From a checkpoint of a small audio-text matching model: fusion encoder norm layernorm_no_bias, batches of 64.
Rows from block 2 of the audio encoder of a small audio-text matching model, named by matrix and row number. Each number is 200 + 20 x the weight over its row's rms, rounded and kept within 0 to 999. All counts start at 0.
After each channel's rows are labels from the 100 clips, of 14976, where the channel reaches its highest value: "responds to" is what is common among them. Only what is clearly more common there than usual is listed. The data: drum patterns on synthesised drum kits. In brackets: how many of the 100, against the usual share in percent.
# conv: width-5 conv (encoder.blocks.2.conv.weight, 128x128x5, each kernel summed), inputs 0-127

conv.66,196,198,187,201,182,207,205,206,248,225,187,196,229,198,221,210,239,223,241,179,216,164,180,176,213,185,210,193,203,190,206,255,191,202,194,215,198,211,204,218,224,191,207,203,236,223,185,173,232,202,196,196,212,219,176,193,239,193,217,215,216,217,209,231,220,201,190,188,219,176,189,188,183,207,214,206,190,227,170,198,170,236,191,212,176,188,184,208,229,199,247,211,182,207,196,179,212,189,219,214,205,198,202,245,142,161,223,200,211,200,207,162,189,184,225,218,221,195,214,202,203,209,184,193,183,232,192,190
responds to: clipping (95 vs 7.6); text has "clipped" (95 vs 7.6)

conv.65,221,228,225,192,193,196,195,206,231,218,234,179,220,194,201,190,166,190,197,193,180,209,170,184,181,205,234,209,188,172,229,201,206,194,172,183,168,192,165,177,183,190,222,197,190,192,175,242,174,163,205,217,220,198,226,197,181,212,194,180,198,206,210,188,231,210,184,194,188,227,186,204,182,232,210,150,190,200,222,189,197,197,174,196,232,180,198,216,176,167,187,169,188,181,211,213,199,219,207,187,169,212,203,182,171,224,199,247,170,202,220,214,187,243,165,233,217,195,191,178,220,218,210,215,196,224,188,204
responds to: clipping (87 vs 7.6); text has "clipped" (87 vs 7.6)

conv.60,195,195,177,211,222,175,161,174,196,196,198,188,205,223,194,184,177,208,179,178,201,204,222,207,219,171,180,192,216,177,194,184,196,187,198,185,238,199,219,174,196,203,163,218,189,193,210,182,214,209,180,218,202,178,184,212,256,185,180,231,200,150,215,207,186,221,204,188,197,164,199,176,197,190,173,209,179,178,191,197,178,187,208,200,168,163,180,161,216,205,201,164,185,222,182,177,167,194,232,205,179,183,226,196,180,170,176,237,219,216,188,198,230,214,179,191,182,193,195,163,183,218,217,173,209,180,208,175
responds to: rimshot (73 vs 25.1); clipping (54 vs 7.6); text has "clipped" (54 vs 7.6)

conv.94,193,201,196,210,177,221,203,206,220,253,166,182,197,203,181,201,199,179,199,213,172,200,157,202,199,213,215,230,206,224,201,191,177,183,182,236,194,164,190,170,223,212,199,213,223,227,197,205,181,199,186,231,226,179,176,204,234,204,190,199,209,224,197,201,232,197,244,207,192,174,207,197,225,230,191,182,200,232,194,226,205,230,166,217,213,191,199,204,181,200,193,213,197,199,174,234,185,225,167,214,196,207,248,185,220,180,201,206,200,201,213,167,204,273,200,203,201,210,206,202,213,178,190,198,171,213,210,168
responds to: clipping (87 vs 7.6); text has "clipped" (87 vs 7.6); muffled (low-pass) (31 vs 12.1)

conv.117,192,197,232,200,172,215,219,211,190,184,207,206,191,222,175,220,220,184,221,198,176,231,232,213,195,182,187,218,170,192,206,227,213,217,239,199,215,168,189,196,222,201,201,208,211,270,196,205,199,225,232,195,199,195,186,204,192,220,221,210,196,219,214,196,198,182,213,193,220,196,174,206,213,255,189,213,199,194,205,159,217,209,195,193,186,223,187,181,203,193,188,193,195,241,171,203,194,181,165,207,242,223,196,171,176,232,226,217,193,190,231,153,233,207,200,183,221,195,176,186,216,204,198,200,228,167,209,172
responds to: clipping (92 vs 7.6); text has "clipped" (92 vs 7.6)

conv.99,200,185,212,228,206,217,234,207,198,183,200,211,180,213,202,183,173,191,195,228,176,226,225,216,185,226,176,202,249,178,209,212,179,205,196,225,208,183,224,220,180,218,199,180,190,199,188,235,170,201,179,193,202,191,187,217,203,183,187,177,218,237,220,197,202,175,262,215,209,195,194,226,231,176,179,196,211,182,202,221,189,204,196,180,244,198,232,189,161,217,235,167,198,210,175,180,211,186,167,180,198,200,199,241,194,219,233,236,190,227,195,189,207,201,201,208,231,226,215,180,184,218,201,218,204,208,175,179
responds to: rimshot (94 vs 25.1); clipping (46 vs 7.6); text has "clipped" (46 vs 7.6)

conv.21,206,209,181,144,184,212,180,200,200,187,200,227,226,199,214,214,217,180,194,196,214,192,180,198,222,245,227,228,221,186,234,201,177,179,207,217,260,192,166,182,211,197,200,187,212,206,221,235,192,213,232,211,173,168,192,192,237,194,208,180,238,193,189,207,189,184,168,192,191,219,214,207,184,177,213,149,214,196,207,232,205,217,206,206,220,182,194,208,211,194,200,163,191,189,190,201,178,213,174,230,220,198,204,198,172,185,210,204,182,180,180,221,185,182,155,189,209,181,205,171,193,205,171,170,189,192,174,181
responds to: clipping (73 vs 7.6); text has "clipped" (73 vs 7.6); muffled (low-pass) (32 vs 12.1)

conv.62,209,187,183,205,226,156,204,206,205,192,220,172,180,197,191,175,195,250,196,215,186,196,179,182,171,204,184,183,208,162,197,190,208,225,189,185,210,203,201,195,180,183,181,187,213,178,202,175,224,223,216,177,181,243,191,190,186,191,201,170,189,249,196,181,203,187,197,194,184,196,185,146,232,180,198,218,214,219,209,178,208,183,187,187,186,174,229,227,243,182,212,198,163,221,216,182,211,203,218,182,183,181,189,181,200,245,223,184,156,194,212,189,223,244,201,205,223,210,203,211,219,191,193,177,229,183,186,192
responds to: clipping (92 vs 7.6); text has "clipped" (92 vs 7.6)

conv.2,176,242,186,199,183,207,208,180,186,186,243,213,136,198,181,215,167,199,241,168,188,235,222,173,198,228,187,221,200,161,222,194,207,209,192,192,204,215,241,204,171,177,212,218,195,176,197,189,214,208,228,196,176,218,207,197,197,209,203,217,187,194,247,203,218,201,189,194,233,207,211,192,224,216,219,208,200,211,234,197,189,231,218,217,240,201,251,203,185,196,200,186,187,197,197,183,215,227,233,162,188,198,199,200,209,204,219,196,183,221,195,204,187,220,172,207,253,192,194,181,205,201,194,214,192,214,200,200
responds to: clipping (95 vs 7.6); text has "clipped" (95 vs 7.6)

conv.122,195,219,199,189,202,211,232,208,207,203,133,169,209,193,165,217,197,195,230,215,203,226,202,177,199,180,201,169,198,198,224,171,206,177,229,230,230,201,174,172,208,206,174,204,172,210,196,189,175,230,203,240,224,192,217,228,216,200,227,199,199,204,199,196,202,207,211,226,188,222,188,185,176,194,206,235,203,201,158,180,201,192,187,195,238,183,183,198,212,198,205,131,202,181,196,183,185,173,204,222,230,200,172,196,203,166,215,169,241,191,181,205,220,203,165,207,186,186,184,206,203,201,214,199,225,201,204,185
responds to: clipping (93 vs 7.6); text has "clipped" (93 vs 7.6)

conv.41,248,172,205,190,200,160,228,201,177,203,221,179,183,225,176,231,163,214,199,217,180,176,219,167,209,204,203,186,162,195,179,183,181,208,181,188,204,240,260,208,174,198,206,228,189,192,200,187,204,194,226,184,206,184,202,225,197,224,203,192,222,175,206,234,194,180,182,188,217,199,160,169,208,178,184,174,210,190,183,234,186,225,221,201,189,221,180,191,198,209,191,189,197,208,204,192,187,183,208,202,181,183,193,188,179,206,205,169,192,198,224,192,174,196,200,239,211,223,198,259,192,215,188,235,192,210,223,209
responds to: rimshot (65 vs 25.1); clipping (28 vs 7.6); text has "clipped" (28 vs 7.6)

conv.40,188,201,187,166,171,208,206,190,182,191,216,174,245,210,195,201,228,162,195,203,170,200,179,215,191,169,201,183,193,200,181,195,184,151,218,152,203,196,237,189,173,211,188,197,179,187,241,165,177,208,209,201,209,188,189,194,221,220,191,203,226,213,153,217,192,153,168,186,166,195,169,193,192,163,194,178,225,184,184,223,215,205,216,218,179,202,193,176,240,226,211,186,202,178,205,187,191,240,209,196,213,184,201,186,214,173,183,214,207,227,210,185,183,180,187,191,191,182,191,204,225,174,207,200,182,197,190,219
responds to: clipping (69 vs 7.6); text has "clipped" (69 vs 7.6); rimshot (57 vs 25.1)

conv.10,219,177,171,222,177,189,205,211,202,167,213,213,220,184,226,176,211,215,252,158,203,222,173,199,204,221,201,174,181,216,195,211,224,160,206,206,186,187,208,201,231,220,180,204,199,216,202,159,178,192,181,214,208,227,203,219,228,196,190,192,187,197,184,212,193,232,215,227,209,191,216,223,202,194,195,202,196,208,218,173,201,207,224,189,210,178,191,180,183,158,262,153,176,193,201,191,200,195,195,179,204,201,174,216,213,224,189,172,211,209,209,223,189,213,183,222,187,216,167,225,187,235,231,229,216,190,214,230
responds to: clipping (94 vs 7.6); text has "clipped" (94 vs 7.6)

conv.87,233,172,208,217,224,172,216,237,201,254,204,222,193,211,202,241,195,193,213,200,190,216,211,199,197,199,205,221,176,216,207,192,219,223,230,227,208,206,197,210,234,239,195,196,194,217,213,219,225,237,203,213,160,183,208,201,224,187,219,200,214,212,187,224,222,203,221,212,192,170,231,160,178,201,218,190,169,195,191,207,188,208,221,215,170,181,226,226,191,198,207,166,229,198,182,244,247,183,180,198,185,212,188,190,197,200,188,212,223,182,198,191,217,241,171,218,211,197,194,223,223,200,225,210,207,236,201,188
responds to: clipping (95 vs 7.6); text has "clipped" (95 vs 7.6)